{
  "dataset": "drawn small creatures on textured ground",
  "mlp_ratio": 2,
  "patch_size": [8, 8],
  "residual_init": "none"
}
Rows from block 4 of a small masked image model, named by matrix and row number. Rows with one number belong to one neuron. Each number is 500 + 25 x the weight over its row's rms, rounded and kept within 0 to 999. All counts start at 0. Numbers have three digits each.
After each neuron's rows are labels from the 100 images, of 14976, where the neuron reaches its largest size: "top examples" is what is common among them. Only what is clearly more common there than usual is listed. The data: drawn small creatures on textured ground.
# gate: MLP gate (model.blocks.4.mlp.gate.weight, 384x192), inputs 0-95
# fc1: MLP up (model.blocks.4.mlp.fc1.weight, 384x192), inputs 0-95
# fc2: MLP down (model.blocks.4.mlp.fc2.weight, 192x384, transposed), outputs 0-95

gate.232:483493525567525503491504509459476501503511546494486509533516546525508522465475513480514488490533520504455549488487530486497518545508468514518455515505492513431495505490451489496477472522495520468473504454510496483530523501530508501558531493501493480517461494524517489507485495471505509543
fc1.232:471507517504496503458513517529471516534489500500511492481479500524516467472491466540482486460495489490501511492496511468524514494565454494486523509499468537477483532456497478524449518532503492471514486498476494531542516492523492514517436479491526474475510483481497510535567535509466482505
fc2.232:452533450491494513508460551526528486462471485549519502483490463512511488520446514529513513481524478470492486473521517509523512475510491515467491466498515461517492523498515503503466514486512545495456496489505507505561542550533497528480508493472493463498510510503513496480499466494489486521
top examples: yellow; orange

gate.185:524495461493482515463489534505500466489500490504508471487461498484474493565475465481474478469507478450552513503448458497466514529492492520489511542507524543475502501534522469481484512489501492458526507486512537497538499525494532451478528465501562505488497547479506529505495476441506514504
fc1.185:496528487512515466488470522512459532489489474488508502432502504423531488515525493487514486456448470516479506485501519489494462485504480551538478476506459470468480514519523496471509469496544493491476503491514473504463475472520519471492520543519499494501548473522543523506511492485558494542
fc2.185:499490502488508454459460509555514463463530507512475470486539499521516524473477477506522487492499460506481524525521483452503500506483496510501508544498546496497483523473541520482570498475509473442507520534504498533516499497438498535525516511561516433484557520516540487513484491534528541518
top examples: purple

gate.120:473507484480523532498513549458510504540509470549426481463462517497469511503463525489506472520550510493513534500485531509481464473473530520500501540539489519467469476482482483487511482480519505489553501459505484507479505542513493529526503467464493511504461517562478488492553517525485508522
fc1.120:535505513492520484491461484534491488560482485510495453492500466549480508520483486471516524522499476542505517561504504526538489485498526470452500481527522443466514485570478487486529514511475504458518491515482516506515464495486503527550537492470489491457522524493516505523505500492541509513
fc2.120:515494495511505509495495497494480486444508482450515540486484501497514527524486493482537484500493480443503524513482478520497471507528491510536499484491492504526517472504555492491518554483453551526481509533521500544487472497476501496539469527531496497560517501522519517528543518500506489470
top examples: dragonfly

gate.291:519526515503541534508485473542496495474495551481493524480488513456499551503506473507494507519520479528498483554522526519523495503538465457492487480540507484545448517464520465499511479516532496465492486497520487484495500475514488501505519524462510495533480479500515502499478535491480461462
fc1.291:504508445487488542538473469501502490501463535499518499546485544497494466518515518483485457525496534545503505560493495512481525506555472489508498489481464444508504506479516518478459544531516510475480513505497493504485472534470491500516474495499470509494519510506491488499448492501494489486
fc2.291:492472494496495449487477505478535486481472460466439498515502516522505493505506487518456506524453453466514537525490479526544479516522505515479509521511512504535470522513524492503528488520455459479461526423508529478491446460489499531518504454490494510477489533494491541480485527521497525498
top examples: dragonfly

gate.179:513486503502566484521486505514462542513463500504502474485523461462495512514511481518520436486474505514524451511517468518533475468487484476527497512446507530514443511496492531531480466491507527481500507510493525490472468521498502492488482506506513497509524465515513521479484510487542511495
fc1.179:511490524495536479534521542529490522528487513492505479532482475528453489549523474487483494505491493490501463500472536505518486505485573568489525465465443433476561540491499488465471472495550483479496551519522470515472488469489474474461507511465524496511492532508499503473507506513504486487
fc2.179:512482486522499515471526474490463504476472498512500500495494490442499500541546493485535470493529492484473478505508484521553511490530512492516476523541472504484524521490501501516494492526502464471497507514493503513479488531549553487496542494497547495468490528518515531437517537478529453478
top examples: dragonfly; spider

gate.34:442532473515500486461509501522514513518463491519510533496514507494497544517512451478448502487521517472531492512487531505510465514464514521484481471512518496485467449483468492481491473468475550514477545524520466454485497447494521529538488550481524494503526551497491511492458479514518490523
fc1.34:507512529468522452545511498584473454473471510497482527471510484477499504471540498480517509497502504534514540516502518492533443570504501525479515497518497573533489506479534503503500471503529527507518476521482487514449481504499498457482464475509506511493458465492512507501525505520515506473
fc2.34:511538491508507497501516466552522507473492503528501485489502488465481512511495538486513459478509513476525491490487542534500503465524491477487535488492499477473456423543536552461521495490482520454564481527496510499509557502477477525494496501522454547502497533518505498481492513528525489503
top examples: green

gate.192:517476526534513467512491518453529516462502501465482513473421515463507538528471506506473539511519483469502523497489516464501501524509552482545527466515476511483523484497525445519481438487515477477489486493488532538472491504539512521517500520501515495510489526476508529514505458475520470517
fc1.192:467471505502511442533539495535479554473482459466504452503520499506530487476514522485451459537523490474512487477501518556483488452463491506456499497522479497528488510442503499541510502509558525524518500536461496489517514494490484516489497465487523489467455504520547515477512510521527463495
fc2.192:493513502494483508459549461515524479534493470500527499511514543525459493446531498502496466514572539485508507520520472477451531486471475538579500494501516491476487502519508451458508545518476494487496581528480542483494510494490512485475515546518509527488500481510509499498530478503499486490
top examples: yellow; orange

gate.271:505541496498478489507513482505510508510513482489512539515489474531488506521498458494502484437526488504518525495499487504483477472524519438542517523504543525472523510533500512519499491481548498462489495511484460462437485540500476488503504483476476503499492497526492523462457528500487502503
fc1.271:477507525508494524490457508483497437439511503493493501463485485493488489447493490547450460522510527479513477512520451483507495502482508546491483531483547469493518489556476509495464497493468484530493502496571486520524538530503510506506484501507533490536471479481489467524506450499500529477
fc2.271:489498447517478435511498490472475488491470499494514489486480525519505503475470526493467560523496512536509492541471484522552517506519476510511462497500459526526466486477535503485502524538464421479445502505523541532520480528457496485455470530499492502523470474469468502455463478488507473470
top examples: beetle

gate.212:472458470508474486542506494475561509507500487518513519553493548493456504532517464469467452505487513493491500496466512508477504513473488524486521498524518471489516461528500526485495478443432506488487525510542458475504509464508458519471513530493500482486482507485513522514484479501488480508
fc1.212:485488502515508529489518477518483526492474470478499530533524525533515500472477479507486491470527486470498511492511480494500514505514484523530475473489468499516517535515481491424458507528499435504496472472520533479515478501499512517518536488500531494487486515477474518502474521499506499474
fc2.212:511490493507495503531496459453514534517493507473543508489484527545476544550473545498528505463536525510499501543451479507506511491505486505535468539508535517489528510465499520489455519524497456505509535528491535505507522496468504508486507526525501493472448513468511526468518462502541456499
top examples: purple; blue

gate.316:540492534528509500477509500514473520500536447492492501523519493520494512520519499479484480531498501525511505460447517518497460538511475451539507486519504525512515509506487506535464514491523473474502502481515542511520465529522505501509482561519537489521512487499540478519486455509504487520
fc1.316:518514474477495484497517503479503550557501446473512514465506479550510529457490477500476495533524506509489512459499483548510506483512521524515513453477494524562472541515512512471520533580499466438501503437513528511513511519499534517516497485505509513519508464488490530465511458502536511513
fc2.316:510547487517522524453466500492461500415488508484534492500499514531529496531498509529468488517529490489489499513504505481526473534472488543475557470533496485508502481500516490494481501496481465474505493486519521566493511484489499546487489504479478516550523468548529480511460580495499501518
top examples: grey

gate.164:484514469466521518519486484513504529501441482519504455493478480513508497482511493532470519548495503541446489520545485548430480529486499558515488506451509494514423502506534541482486482522467523464507511523497502480498520552518537526508527488449490488488486520476516509517495498498471515504
fc1.164:503491479445532528496503510502492492444514457516514535468515510470519521477492529442468499475469552537482523459536492490454497491528502495480536477441458513461493504506501536514519491473538516503486511493483469502513552520504481509471531505506495493475529469466535494535506462494496511487
fc2.164:521526462513499498520492557490506473470513501517491513469546546474560509557483498488468495534477471495476474515495486508525519545529567492503499453486521495503512504484497538504475515483451498519474535530544538531505509493488487498462516497503467471524509511534500453513545491509485519490
top examples: yellow

gate.9:493475519510543499497486511504484502518489516540496498526538505457497482489498514495442467482490469493534482444472516533523526508475551536524513496480496478478485497508503514490502453528528492533509498504492504443508539478515519489515495561531529523498489488520514455500442559516481554500
fc1.9:493496484558479444494548464503471533515461501539498499495508466458494466521580488524509501542498506486528528479500496534507514523503550513509538480549466517494500496493477495498546515543499499491495477456506443552500538482489515513493460519534523533496479518532528489486499526518488504512
fc2.9:494480555498485470477475488513549467504457514537527505468498481473519478493519479538488526514523458484521521448498490507492513503519526490481530462509482486495514505469529512488524492498541480479520517520494504500457515486526477498495565486499522535506517564481534539491494527506471512506
top examples: green

gate.365:484474500529503521507510513506488520498492506491479450473559504473503483513478484480496476534452493514489459493481478490515541502484519507479437521449487527494422504533522508525539464538484432551497504520500495509529552474505494532520539474534474496486531518519502500502493444485504523514
fc1.365:447467456472510515530533504464503476501480490495510481438533530526469477492514540544513509484510505478515533492513485528488461476501476485498495463461546515516460510533503507538524511498495505463492533485484488482465502524543488550458508473501503494500488490507456537506466502468495551511
fc2.365:480505504510502491511477487489516526492544436502505483469473522508515495489513506504445454515494519458468477542500507525525502469443494546505485507528519466490468530487465515504559545558507519494506455516486487470484516484497496505487482475492512492517437467466472524561477469496529505559
top examples: dragonfly

gate.148:507509494534518496513512499509492517448564475558503562524500474534503531486494497483494523506538482514486526470510503491479525508466515472498497490519539507498531519487463511488494496504510525517478501512528511486493519497492490463482482493542469520511497522509509486520529519550475481524
fc1.148:508514496488507520519507511515494467466531500504485447540484496483526502491520508482533483521487477503552508507490531481469457484456507498522522523524468526484514499474499491490500490472516490493565501487528452514510478531525547520490491444521474522494545493532493534543540520508482483474
fc2.148:503498514477516501497486489484491478458501500484503536495537468506519487544507518532483552499524523538499497538475472495520465494550519533511493520557460481487524508473471474490530472459499504491531546509495494503513525539511499473559548525497550501494492502476543491492498488535481494534
top examples: dragonfly

gate.321:496508513520488464495482497534489512458493558550520511504482521496481499489483476521500551466545477460496506515463518508475497525468495496469487500534468467484495485511496528484541499487521492487492574525493485578448443521527494504447499499535447516494467494476477502557501475482492482548
fc1.321:545494511492510495487517512512460535480481470526476483520501483478506559477454527559517470448518515507502517462496512539475531486488504468472517504550525504499504479491526520529491514519527492517515497526492501469484541481531504458480505498497501478491452466502529522520486481531543491498
fc2.321:522449553482488520494494495484484489486513512501472486455515486507487522477487497474457455516473473503489483475507497525483453492478494506485474549444519506541473493506501500468531500492504478469505538518504515462535533488467474478446480467502454528529493537463438484502497489524506474494
top examples: yellow

gate.261:495493496494509486469516484499511507520489510495494481479533510473506532452471469484505495519432475521542488510491510469506539507468515536504501534528513482502505491505467509489448480489491403512517515477516545497521502513495479548535491463481521487481448525481461534487517487515514481439
fc1.261:477540516540529501504489489515528525486509489512478495512513494460469491495521490522492499455548504500536526496489505530517474474521518481512459468457459516489513502496517480517478529489492566459511482548515519522490501509522507483488511504541484501493519518513485493469491498504504475495
fc2.261:529517499532556496459512503500514480513480516495511540524459461471494468472466485549559520486505493525468486502467504493510531517502529511521497532449484528503508515481476456491513517486517504488495582529507484512511531529477470482503501487516507493501464526492559517507521464486477532485
top examples: dragonfly

gate.0:517528504512477489533465506504537530469485487534489511485506510479523497513471552510499488520480486502496507450524530465492483498496489505499508474531498514465482474479499521489520498490530542478515522473496499517504469525533465476511489449534534475471472451511540487522528550479535467524
fc1.0:451498489460576473518506481515482539496512553506532490504492459494506498505529521483500483506472518478517527551529491477545510508541510488474529467481474472514487513510510481521487494471517483476511478526502493456520496502474517499471495483518472495521511464510462480490469538496530453468
fc2.0:493479527463462449519540479456497532458504509466505517507465501477463511550499529525531487492512529559512500545538492461493514521492492513514520500513505511538521493493502464511504496494513448469495541471473489485452534502502486482528554507470495471461488510496474464513506483503543473452
top examples: dragonfly; pink

gate.276:459509515496546451504486517525474522512505519516479528512485489534505512474510486520523540564531506424488500488520484476529537486519500538474507501454487540527462470460539494484490485510493524515515481457497496495492444515506529505512520513468498478515511446475518458500457520538520463559
fc1.276:512522469468485511472504507474524518523480490486487529514519477491504486536493519455508531476523473534526512502506527526490459514474502498508508481480520502504533494493472524526503522524522557513498519478504515520515580476501482486494490518509483498527544576546490524455504488514507487502
fc2.276:511510481516520488473519511482505513515525485484565456491489485562511563494523502518458468468511536494544475515519511465477497454501476503483495535533486514493482502465494514532484502472488458515470475521557518481512503494542528503495507508458491529479519466512437519489491500454536500543
top examples: beetle; purple

gate.230:504453503479478509515514476512504451531492517479490520493522481481498495482470498493500523502517523487487506511521501504547564497474516495520527468459524555513499514434449473515537483455480495476451506488502511467500489503469491483477479479514509518515500531467444516463493486502528504516
fc1.230:505483514519487528525520485478482476503523462492485506510480439529491515506524480483508477479488512529487517513498521529512516518560493514522511479490502520531461467488484479500551540499488492454482504480517488522501527472473500462506495434511482499477516501510457563481547510514471518471
fc2.230:500480537459534523531516492521482487503499510493469511515521537493502503501562511504429473544513506496531528480479463532578530445485539491493512498469529490533506493480509493474513471484515475503546536506503497464426479480516453478496524481496476526520479452520538533527472503480453525504
top examples: purple; dragonfly